Weights of a small model that predicts nearness at each pixel.
Training: adamw at rate 0.0015, 19500 steps, batches of 128.
Rows from block 6 of the encoder of a small model that predicts nearness at each pixel, named by matrix and row number. Rows with one number within an expert belong to one neuron, the router's apart. Each number is 128 + 24 x the weight over its row's rms, rounded and kept within 0 to 255. All counts start at 0. Numbers have three digits each.
After each expert's rows are labels from the 100 images, of 14976, where the router gives the expert most weight on average: "top examples" is what is common among them. Only what is clearly more common there than usual is listed. The data: rendered scenes of toy objects such as cars, trees, mugs and chairs.
# router: router (encoder.blocks.6.mlp.router.weight, 32x128), inputs 0-127
# gate: expert gate (encoder.blocks.6.mlp.gate, 32x64x128), inputs 0-127
# up: expert up (encoder.blocks.6.mlp.up, 32x64x128), inputs 0-127
# down: expert down (encoder.blocks.6.mlp.down, 32x128x64, transposed), outputs 0-127

# expert 17
router.17:128122124077129173170103126117136156117127121147153114136143172103129140123159134140121115131127136094177135102163106119105173136139143112133152165133136136165137168109093125141127116058103143135119165151127135107099102116119125131137098148147162138137136145144117141092111150074103141152142121166126152122127134157185123070124142154148140112137147118130145111112132101114122051073112
gate.1:103133135121123137146135173136133137140160123106149144124147120138131161137133092150062125116108118096146155138132126128195124111098106168146077147127084120112127145133124116145104122122090176097132123126126145110176085175150150134118116122096148114129164093091109163131122105116099168109134118112134159112156128083163148135125155125140155146141184135119114151131122119095138088083087
up.1:136146109130151125093114096117121114117073114148107121104132131125118113135114157103185118159161143148131108106134124135088140158152140085095181109136161129136093126083145145096176119137138084139113124125121121164080161114124107135146135145172115126119097147170154090123112146141150087125106135168116119132119126171082123123139111142121107103130093112158153091128144142159105171171153
down.1:109134159102172154137097098124090171138117107136168105154142113119086094110134133168143080109192161140084134092121124110140089106141153140124134107097055132105120121083115102140157145172135144119131114113137117131107143155070109139127141163119173151132147129117152090093133141136129117106142140109173141147118136146123115142153109133110147155109139127135112108127142137098136092152152
gate.2:112122137110142111140114105104150133133102124134116099117141110158167108108134108073136113117092178149134130077136123103145126139191145105135152142138085149161131179095153133144123094164088111133139130141148144130120166126114148082177109105116139139098111099157136102138105189136120105114138100119149134124158118165157107108127088108149152093119113146146131102118121106091159135180116
up.2:109117124130121134119146151105149132128136150127138123121114106100094165159113177177130144119181095117126113164153112206133157132078091169157091114133153106117138097140114139136132139079133142086143138133126137126125073126126102178129141155139114131153128148117129154123160063108110150155119128108132135104102138092108152128144160134123105141112146105129131125154100150174082124098136
down.2:087136117139136106141162078107099097150139157147106153142073098124095114121126157127129110172141116148120170131131115129108125136115171126064131157124116120135120108110107108115149129122106109109100100121144157131099089145159142141139149111136101143144106134099136108104149132163156139128124144126138141184146149149134130142113123182138103114163136119134111186116188078090135133161181
gate.3:166113143110169116102172125119140117118105125123144147140156151115188152111124126164146115124179117142117100093158089155110114146109155128121094134136098080151080164139116116147117149095102099153135171134151103140156123216140106096144104093113127129149141153113104123099146121136148109113147148155124101113127144131157129111115091122161110163115080123101137126120143134120103094105130
up.3:091118168143162129137148166137130130132157170141121163115124129130099142137116099140129169079093159102118105123135154128123159117132114115121117122124113147147142135135158112091097131148132134147153135175121165115139149124119116136049089107133102078105134132119101106145110108114107120187208125107155097125106097141156092155108142187109141144111134107129116128142124118126133097093132
down.3:114112110110147125154079150138158155138113133094097117103172161138145140151092149127102079130102146141097139099132149173144128151101103095129130176106170147118114146112141147134121120162148165133142156101064142104092121097123153140114155146131097150141137107136106151104122114134139141117143161176164138090126141121109096125111183096144126117091106115168119149130148109086092137141126
top examples: count: three

# expert 19
router.19:105162154110060093103114142120151115112158139097172145137104112130094134119106116123155126096109144165104139134148119105169137124136157162123128125138165134089123168122142140142183101164130149134168145145169162130089104125126112139117131136149133132095142135154131130115125092152164083134144098124142121094100142166124080130128109154145152155073155098107107114127151127114100090114086
gate.0:101156102125119146096157125097119126133124135145127166123158102145117152082068122105131093139101159151072128143159112127176136129154138150140098139116165153089121136141153100089164121087134136107182137178139146140112084128127091113118155138128148164088142185166144175142106113127124097106131118131111143101121109120110096134139112153141119104094094118128124153093114132139126122124106
up.0:102157105125113142094158130093123129128133130142125164124156099144120149082068127103135095137101156153073133139159118130167135122156134148143097140111170152086115139149153095088159111082133132105188130178140148136113082128127094118118153132125154163082138185162146171147106120125122097106135123126112144102124116122107099137139118156145123115092093121125131151095113132134127120122105
down.0:130165119108145102128117124118162150183096087141103116109132158158106071123102152116149146145134109153138114134123128104145121147126150162157152160130124135137093122140152141139124140150153171111132140124142151138091143092126179091122108136163175153139159119156108083096121105145091097109094160176102147094146151133105155135143104155118100108116132087161107115147102099163166146125140
gate.1:110145127126128127126156143110112132103144091162147136131105101120086099138142142118131108154141129120121069166132116143116121124138092194124098140092146099083085186143115131123137121145154133181111122103135081131132196128103127161131139133175133136101089154120079162104136141122175111140122127159111164135140116146124113137141145128166133126122125080122135098108130115132111105183127
up.1:137129123098131116130144110083154118150118156139141178123116151118125141110108075143137129178114120143099137103122094111137126142112158142078130135159098161100158105064116123104146120129150143120157139103109095107127147134160138152144127205135162124127144176163121099089115117120121156141119100087110149148136121125151124098120113107071136137132156109115161116137138085154137118184143
down.1:151137124145164129124125159154136120186109087115123109125149156147152128099116120107112102145102101120164128083137110128165090092171121100149122138134150145138134131137147169144106131148120169143158129087155088117099104083110134115128171152104112122146172105164109139141127091075160143134107161113120138119144115138104141102135154068164139115153129118129139118128127129147056144134096
gate.2:140143135114112126159082156111123144106086146156141129056115136101094147119133129132107080077127147129161141180111084142167071176139111157141133108109149120148146139108137141130132143126123149130099148158157136094151107148119096100151128093145113128165117108173150140164112077143143104130125089116140131142181163131165144127112128118160129117118161120117111143124130123090147117119149
up.2:134103122150153131109169096157127109138165128091106126169141147145156092130147119128152164144135115130117117071140170119083177075109137076109126129156080107126088127142131112134122127122106113163145104105106105163115152113129159148106140139103148109097134129088104103101154182107108149127128181132096113121088094124112114136141149122105135144153091148135145128166142132166117130158114
down.2:104135118125104140158091155147110137097108198093130138149126151112134119131151100129106085090173107112113120160111116165151127157154113125111162086132146134155133149134156149123145115115094083143131165109103161075109119134105113143108111133154166107136155121151162150133115140119143131165114112145138124075104094143117175103162169102106130094099128119122141124173111088101124119132144
top examples: count: one

# expert 27
router.27:164129098110156081138104105124100108138137137144118110151110129110126115126110158131137114151114102115105126123137123145146074146126170160140116078150141142146124112150069131102144128106156169172103133141136141120138159168121117142115149090114134144126132151086139152096116144120148131107169086082165167109126120139115096133156100145114154075151167135111111110088171117103104183141147
gate.0:157172104125138106111116129131108128155113151151104141157135117133141138122140146153138160142132098116113120114169154100103072147146143079124190108099144147137171140121118160133112167084152146148086116149143098116138178159088112138145120123115116108119115157148088108161119110159117147077136096175090084142133103116101088133138115125120129102106142138128111142107172119102105162143138
up.0:160160140151127093123133149145087121171100111111097092134147110096129140118130123166154141127140114105126140134115115123139112113105106107110157121125158134081165142110097128116112144097162137132084117124153130105117142118089147151139137089108119121141133182147094129171118127140170149126131115131115096115119138074085096224133146135135164143130160168153103120117152149085155123120120
down.0:115134114094119133142107140120107125129155099121087123143145178105169097172138146103130108158138119138082125175110129164098088113138106108107147145152124151147132125121080111113138142102144144159084167137105165128132138108153135106132125152153119135129137117165072108109126101157142140096175173144143112166156112150104139124142137128110120113182097101144120127101160111084135139187137
gate.1:156131110112125121163100103081123092126168146115179115176146125123097116088143115120092128140131128133135107170096113145144129138168099103135100098126108097169072115165116165141167135102148139151113165124142106135127150192122121116111150094098151144144110147100126138138137108102174120107145121126143104120091123148128124139133145126156132130133122085088089105119166104141140148178100
up.1:142138126145146109116154156121167124148116125096130071182164124102113126111141124143139157082131101143132155177130127075147119103119110106145117084116119129159109165144084123120139110108160155124126106120155143107109137137129097150147182085131120122143133132152128125114113116109135143131154136080095106164133167147093112145070177167156153143081112135105108107153122139123159136120099
down.1:150142096107125124098123118149138152168191079150153098115150156123117104118129138140112142154139136124101123153115123117094112137150164148118106101122156089146100086116135136136112173114155140122128143116169156141148079143132131139109141158125100123183119133141116163108147131083156069145115157142150094135097113151140146108128152124126155083132107136113153106125150076187111150128094
gate.2:133110124193088095124159102145109158130113102106119079119137154125093103113124106132090169152109120100137159126140123145122139130104145094135129093127147154120119079128118136075123173069107199127092113131139149132147110135096087150134142146128104161148130119070148127121158167117170138116149142155140130118148154128097131133118121154164116125129115125143147145126143134127155145138074
up.2:136088096165082120094144100160098143146138103092116105113124142110072134128134150116112132149105131123133140187147118171149134124121140132134149098135144152119117073138094107093149113094115201134075141127128147145131131117132116136113185138127057178148143135105152133136156154102152172120131119141141124112144143093132134124132112117140143108107160102115131138140140125107172124137091
down.2:142138118118161131137104102139154112149151095083105174098104129104125155162164133088115115143132104101106110156110098075117104107105146147108133090135164104129160141138099147163111123084126085133113169115136151146080108134154119118140124132124117097177151119126083135143153141139140087129173104139161090109091109117132083081121154129118134082145104131116128145134163125146134112149115
top examples: light from behind the scene

# expert 3
router.3:150134154108129138065160096076138136125141098143130132113134134111119086125152113121166173160102144113133130104131109144136119144107120162116139101109179127113112133090130128126146156174158123126125147136147144104099122105159132095131159135147140095071112119155155131118140160130118126140162152201105133102167126149151110134145077126119113056109119138094097165125112156121142149135141
gate.0:134135170150127131090153112071133128128138110097163143086130131097105105086151142136181157159111146085114139089141134170127121129115134144129139103083174121120147120111130125115133125160154137121127125139180146133103135101159115135134155155144126087095125116153129135144158146122087109134155155167108142128137117168174123141148102110088126089084120145089115171130102128100165127085145
up.0:126121148108137112136140105116082122141119112119160146083153148123106149129135158126163176123121069072130174088155115181090092122120135145161133109108159112150143103130140145133146090137121149098140125111117152194112145105098103124103164116162126110136127109127140131138134193126121111124138128118143120162130136152166075132135123117082122116122136171130170113163116104114155113134115
down.0:139109137091127119117126153164130140145154095125120147123136123169142106152158132142151100168112144114111136099055118098082113133122140117116129139094107104118118120131112147119122088139123134129144152124132148127144143133138116101089082141114131089137084113138106111138170124145131110103163106167141095123119191134129092129123103096112142136146080100048157164119167096135138146160158
gate.1:147112150137118114158130098142134131136148091157134135137125075156177132143138109136167183100128095104113159105121135110105122115088157150139111127120202141140160137152131106079100157114138114108122155140120163128084124099118143127122121127147111113134164075112155167089132144154128169129157111145184130127097136143121082122127134139150109138113121148102125148129168129100095154160166
up.1:112117107129074133151121097102137113142120145110157086145154185115115123141148128106130092155132158167145123148115080111194109160149084138110123120164119112125113116111133136156162133120124116131105138139149065120127110195135130118092121107095148130085098155114148091107131160138113114111096156116097146096103092146143145142142136095098146108165123143154105127140098136131140145137094
down.1:155142090111134095145145166141167142121172114171131142087129149107110095114119145127138139118122164133120115140204128154122111158095157100150120137144145129114168112085127137067148140139137168131094109139142111112126099143111132134086142105143105117135130097124147150153135111148126127127151167137153156178130143124167138081094154140144078144076142144171128105145134125097101115137145
gate.2:178097149133105134132143116076081151172160079123102112109106142140145124139159127141164136168107118107148154096105077157131104125115100151155119094116139101129161157130133137115157127122108088107125181141119146153116137116123121162094097125159126137091150143076143102090140098141111108143168140152156122115162090145136149157120119088137105113155136150123137136161095106151144122141111
up.2:111102136141088130129131144138116134143161084093148097154124147157155137139128121127115083142116162149166135143088101100147139121112143142130104116152136127121147183146140119137170131120115058126101149084119081159113095171157101144084147160062169137104134155088131114110121108129125110123115139164127145086158093131117168141123142109133123139138141120149112145151100084140140125115150
down.2:145084095131097100117124121133114139066134149145146118148109132140090110112137155153134146108124112173146143119094133169184099130129093121082124139114100104097136121159081140120106123135111131128089114119134164110156131172136137105099124105157135131160132090130117133118152119180124149136125172143130134140104149172145130138101118153139113089117105113163078135133176065125155162131130
top examples: count: three; green object

# expert 9
router.9:147114077134113176160106138075182128115121149088066107111130130120098108156141129108138156102133140125120135084142155136133166109131183118150102123159124123101172083156122132150100138090142112079095126145115159117117178138135114174083106132160127146104115112118141131158142128131162103117145097135145119130117161145128115160125146149096111151109088149133109106133134143134139164119135
gate.0:136097110152119153118157149149140114114101122109106087112139131104133154131118157092154108117124107087133141154170146136084137174160146083116103133119164122164164134132154134165106090118114122099127123159123087119155135167111131138111147109120141089151109153119126083135158137109180138114123104112118166134146165135157146181151092139121149082152144106103143110073120108134101154122096
up.0:120163147103140108130094103111115142145158134150154165141112121147119109124137101163099140141132144171125106106086112135171117081095105181140154123135093132099096122121103121098155158143147129157131126091135171135101116082145132112148110146134112164108150102139132174126102116147080121142130153141135099120114092126103107073101162109137116170099120150154113140185131148115161100135160
down.0:180109140148129099117125156114130102117136144131138166126142111111113121145142107093138155150152124126142121079146092147133085150124143126145126103136155142197141164150105124127122148156138085130143155142179139112075103117139104131174130122139140097129120079138125100142102157133105103099107123168167094128122112083170146120095139098155074126090119103090156125149096139125121118147102
gate.1:136112120158140127144111109139139119169143160109134132122127135137066174112118129098140106110170137161136105123111133134132113108084130151077139129159141142132152115137102113143088120099120141124111077107148131077108151124108116129087125128167081133149101125182107127141121064126112107141137100155129104126123137153176105140135167136108121139097161158101110169143182146139120152171155
up.1:159144156139125155073135154145115149111110087161128113137115135132132148129140126148109114154097166101114128151115152148123164128133138138177123136096164157157123113129111128105144160089118128159111169111111196151127130099128133128150138119118067128081116136055095131118131153119122118122117155087123154150160136118102139115134154143116119113178087124129140116135062138140124160102097
down.1:132106131123104080153166127136146108142125159138101106155144166117184141097110120124143161106124101098158147095132134146135084094116106123149146162137095122135179123092124114133131086112135117104179134149134138130119119098106159086111078145153128142121122166163129133096113129158137163122127144152109138155143086128091129111118117109115174166135158128114128138138179118173155159084111
gate.2:068143111135137112106156119153110115123104148122121131098118115086136103122161103109144118155129159125139123106091139159136125141136104157108164141117128129084148112114152108122169099131119106086151099144159136149133069133141158132163152103133156125112098134108097124137182114132162163123113192134094131133158135163137133158136101154123148094151117162155122082127112104116116077087161
up.2:183099142116145150144097131086140120135137106139123105151152146172163128115119138146072116094118109161131161148159112060129127131133137111136107107129121123161100180127121130104079160134121150174132171106111094127145165119117107094101115151124123133120141125152138118086088147114108107173135082119162133107128117136156131111099131126109124147127151108085136166132141148150129181161106
down.2:149123120119112092129108132129132156151127149119133110114115164199148146134160127170074105156178085121102139111094177075175154136100119098127110150120118154134105117117108130140106071110125114107124139139127118106156126140149137139118146147122111154129144147089158129120201126148091133115125152108130120137136156105117153118140148107127141097145135086091172145169088105140121141127123
top examples: count: one

# expert 0
router.0:110081150136090108133125106086137123123136109154102111137101114140123166155120121083154153120176164148088066105121145173096133118126095097092140104098121112095146095158145102164123097103156148129136103182139130163109147129131172151140117124107136163135135129169105126136114155136143125114145150139110164159112102099116133144154107165123135150098100150128152087136126134113161134167110
gate.1:096117137133113143137122114140090113120173164175112140103091117112174090104138100095124144109130129141102151076116093151135129142135107114121104124180106129162147157124112100138102142163133110156125172133131104168157134137099146121148175086096114120203116157132167115139149109151127108111100110110119115142181114108091099110113104125134113153123136149123129114155086157145105123136134
up.1:079126095140104143132117106128112128130179151160108129097077107119163090123133099104132151120129125129111139083098109154126133148146121117110089143179121139158143163132138109140090135150142101158125182134135091165154118141096154129140170080087122132198119143139166123146140099161148112113097128120126121143175111121074120128097106110133111157135136141103135125149085141137122118133115
down.1:100156139152087121086115093117142141124171139138181113176185125124136134140118102180154107114087113118136121125111115150100137078145115110142109128154085153119147058098106113134120179135124141138152166140106157157136135167108126132155084149142116126169138135132147141168125117115123114134122140123084146148137121126131117130128132117127125142119129102154096104088153075145087143156148
gate.2:147104168142116123118137133079112100129096121137104108117122142160121123131088085130152139106141154101132088120065156173102137129094090115146189119117136128131123110144130104161132089106114143136116100157143143146132155132173165126177155104131124131143145122130104120146130127110117087168151127134090192142112137119135139146158101147135154143125164119128176105129093179102122099106104
up.2:135128127120092103175121132136107122147183148144142157098154178130129138128123143124116140123081158150136154135109100111109131120089145128113111111164120168097128125125138151141134102104152120094113156142105122130112126098110145179120129145160103070102096120141160126066090171148141148147155076148085109148138129127100148115126140125166191118118144137096142129146132111098146139082124
down.2:150140132113134133083167141131184116175144152078105108092114135125131133147101134162122122132137118096149168151125098165120098128093159145113166115107112158107152134089114169096148105146119101100122117136145150126164080152137138104121137122149128145107138144137160139140123131131105150106124150156124094165131106105137112089140105145110145073110153107087163135148110118179159093162096
gate.3:192139100106114111115151156119137129140132128164096137126079147120125073122139116115145107109120118068129132121107145104125126151108152139114154200138127119090133127101130115138140161128138104099142160122129093123120124112193108145135191122057116119160083115156130093145133101117103105151102135154091111136158122128151131107109155095121138138137138133118124163141136102113151155118165
up.3:189142097121113111118159138120134127132130131150100126127065154131128086132136138104130101136129129099125127121116145112109113137113150153112162201133111108088137116102145122136142149130125113091143141113123066120125119122196110143132183126048113137175098108161114082139119118109098101134102132161103124138144123136156134113106154089121145137136129139135139141136119091092152158121163
down.3:131130116119167114143131138173133167091071121128116156096120145110117135088133132123123113147128100130158092114106130155112118093162139125159163086138147107153115142122114146105096151114082137140134124166128153055087126160112131103157111151085092117152141133121090163179154137072154148141108112126126108128091083123168123077126162095131128128115137126126142131128128120125160142117134
top examples: count: one

# expert 12
router.12:148070098114094125094109110123148126110140143129115152171139125137136106157153081100165124142126124141118116120146117102145101104132098087109125120143126094164136107158128120190130167120146107125091098123147179168087173099146115167103131098127133140145085117134143137155117144147132140118118177100140110141131170103120093164157147154134094116097136130154090095113145136109143150161116
gate.1:140164085128148155130157175120132146149078094132132126167096100114114158125128142157099126136092123079127155146097117184096160138159140134136145109142101144141122134099086158088103124115148127173120128149113113134176102131108124119135109179137121121115148123117129120093135130092127097137115157093112132148101135107088150122080119078118151141139166108118153187139117119153120134095139
up.1:088101158127128128109154164123147094133095154143118078113140096104168161137117122159144137127121105126086124150141121139104146124103166107131189131137069147132094120105113115125114128123128100078126134138162135121119121101130125154166156141089130127155177172124120137065147147137138102122139140132102103132115130087096135151085077144125148119121126117117116150094148153179105142106163
down.1:112133118147105120164129132148130177135139128134089087106129134119127136095134114132115134153124108159175083116136178175149163100101092144163188131101144111124158120139117143120097129115156179127162103130089101117150087125111126120124146124100123083117118136143113175112129109156130137101139092090164151118148141115190126112103123172146112138158136120131168103115094144110139162118129
gate.2:133137165155165115121151105124139122131122126094100151129130079121115134140105158143107130106091134122119146144121096166088128143147114161109152195132113144145145118097141151117112122155099146100141129114099156165167142158133140106151133138100101111144093146113136127116147194076149127098120138124105144129103083100141158073110131139136118185112128150079159117128086093140096105136122
up.2:137137173149177130108127136143149129146156136112118161124137100132099132130119139135109138106099136100114144153120097175113098107165111151089120206126113137153127122117141141122110122156099132076119137129113163155160143173144150118131108133072069120138086123120155124103137180108124137086136146112124144131111092093163138088127115152142116173108120132093133112120107087122102090117110
down.2:143083112098132098111122066087154119143096141165143110135146108132150162150113125142119101120134181158122149131136096155153113165131110102136153179140142180124163163126127109112123106107089125102143122148154165107115131119086080122094123089136121118143146116118157114134124114200122155145138138137121150128129152148169130147092165142128129127090098140139172135110143105093109109145131
gate.3:187126146131065091092182117123145116102092101113105111125097115113141121121128130119131143119153156151130139109148161118160132100118125101157144129107167099153120148090058102135105126134119123140099115143141137095125131134115122158168182082106112124128169148153128110131135156114134165115121154121074133141128192162124105141135112123128137163138136111138155113131108159155127097160102
up.3:194129149128057084107174116128132122097079111108111111119092118105137133124122128112114145130158157159135131118133160118160131096116106109146132128109169100156115141090065097138109125137128125135094112140154124105129128141119114161172180080103108131128167155158131117125137148116133158116109158129068140136122193151129109146136124122135139161130125120135158117130115147141132104166109
down.3:089183137159115133172155154137120163100107139090123136101145145112117124063145107107086111147152122117142088083145137096084153149125119146133135153083120143110130113116104139104149118131146167121150105154099133126115114097112172128168134164111123122144155134138133098130146150157157097107159091145200123131121113100172141134080132125135146155126123104095141125116148112099116135155122
top examples: count: one

# expert 28
router.28:129133150145141148162118129091122127163166131164071155135144136135119116133106088130149144097140152140141112133146134155089102076114089097153138077143172133144146073157103120130115088131129157174101124125144159168083184072131164147109117100156148108122099158149139160123127141121089129143166140143116119120144120147117128145094139152118138121108140123126118089132109124107115166120111
gate.1:139123132149146136133104123163130119146137166148123135098133088137133116111144071154129187095110138147096100096121128124139142141115126127159168114113117136161107129125124145173130177163131109076152162162102130094149153093103110119119116096110111142150104123095152164125139149158136117104098107106150147133094138063125100134161109124096122146077128167130136127169117148091165152155132
up.1:172111129145107130088171103093133116115120115111110129177125125123111147127086163121116112169126122121129183130127118101142142134123171090108052152177141116113144094131114123103144113113117133177098094124155130119104106174142134146117119161146144105111125145113137133122109075088147124144145137152074130128115100189103150156111130101131144113176121105116100122106150113131116133121155
down.1:116133117083136106143131127122205123149121083188116123121146158094108087136104133161132136106148150132124118194134104155162139124160118108134116134129130070148111100119141160115154162110106142092128126109151155115104136105102131098130125105155134100176172147129116152121109154139142139147175133147091099098096112135118110107143147148143154129100107137160149117113116142141098168092141
gate.2:123121130104083102090169124138113137120128133181160114146114106143141063121141136101127154126148120163155141134119147110122174182158147127120099119153179116116105111141094117127156119112090131079118158136121113105149092091137117082117116133125134137108142146071087139157109170117159119137129137120150126110112121096127081120105173163134140160126118133099154112135151102155149096136095
up.2:115114135147087116157130140151150123135156129100149126128135103141121126158113181170140104103139159107126123081173088134144128117132149122110115162125114107153097094147124113125103112128115111143138110195105095147100106134125144143095155166145071130088120104105137121090142141125184122161136139113128136102139157155162118152171101108103133156167142154127085138100088099156127112131169
down.2:158125115149110147146112117130130112157105159126132108134125165137097088154119136137144092146081153124106121162148119110134146139106094083105143141158165164121138095095111147064170130111107114149109090127106151142145163170107106159104145106120117130161132143090153131104158134144098105159137157083094135143087146161124129121150155130152153089164132122090108127105130094122091100123162
gate.3:083152089136141146121114141164157187115089116157139153183082134110088137139085143185110058112125120124108130135115148127131162146076145156127130160099082128125136113107150126093159146117131120088120113147141142124147137121142107110166131150114118137135157134088104108147116178122170134119106156149151150136139125143109109125140130102097139148141143123176118128099132129113163151121105
up.3:077154081121102123116141150169180183114099112150121171129110152113108151142100098172120061123126100117124165126124156152106143141091125137133115154111106130126148106113145106094163136150133132110118112119138105102124124083145144128121141128113084144151142131106120116169106160114194135130119148129176118136171094164113118132154138112102110155143148165172129120137138142105134140116109
down.3:132145105150146121088135111160112126133101140117167150100106131132100128135117106167125105116186141127137086121101112110151186090150160153123096175149176101133142102127127104138102158159128122136124099136122110114116153131125124140104134097100122096106121154122136122133117172137095111111109107106124099113157188128119191082107126137167138099091140135117112137121112145056114117123148
top examples: count: one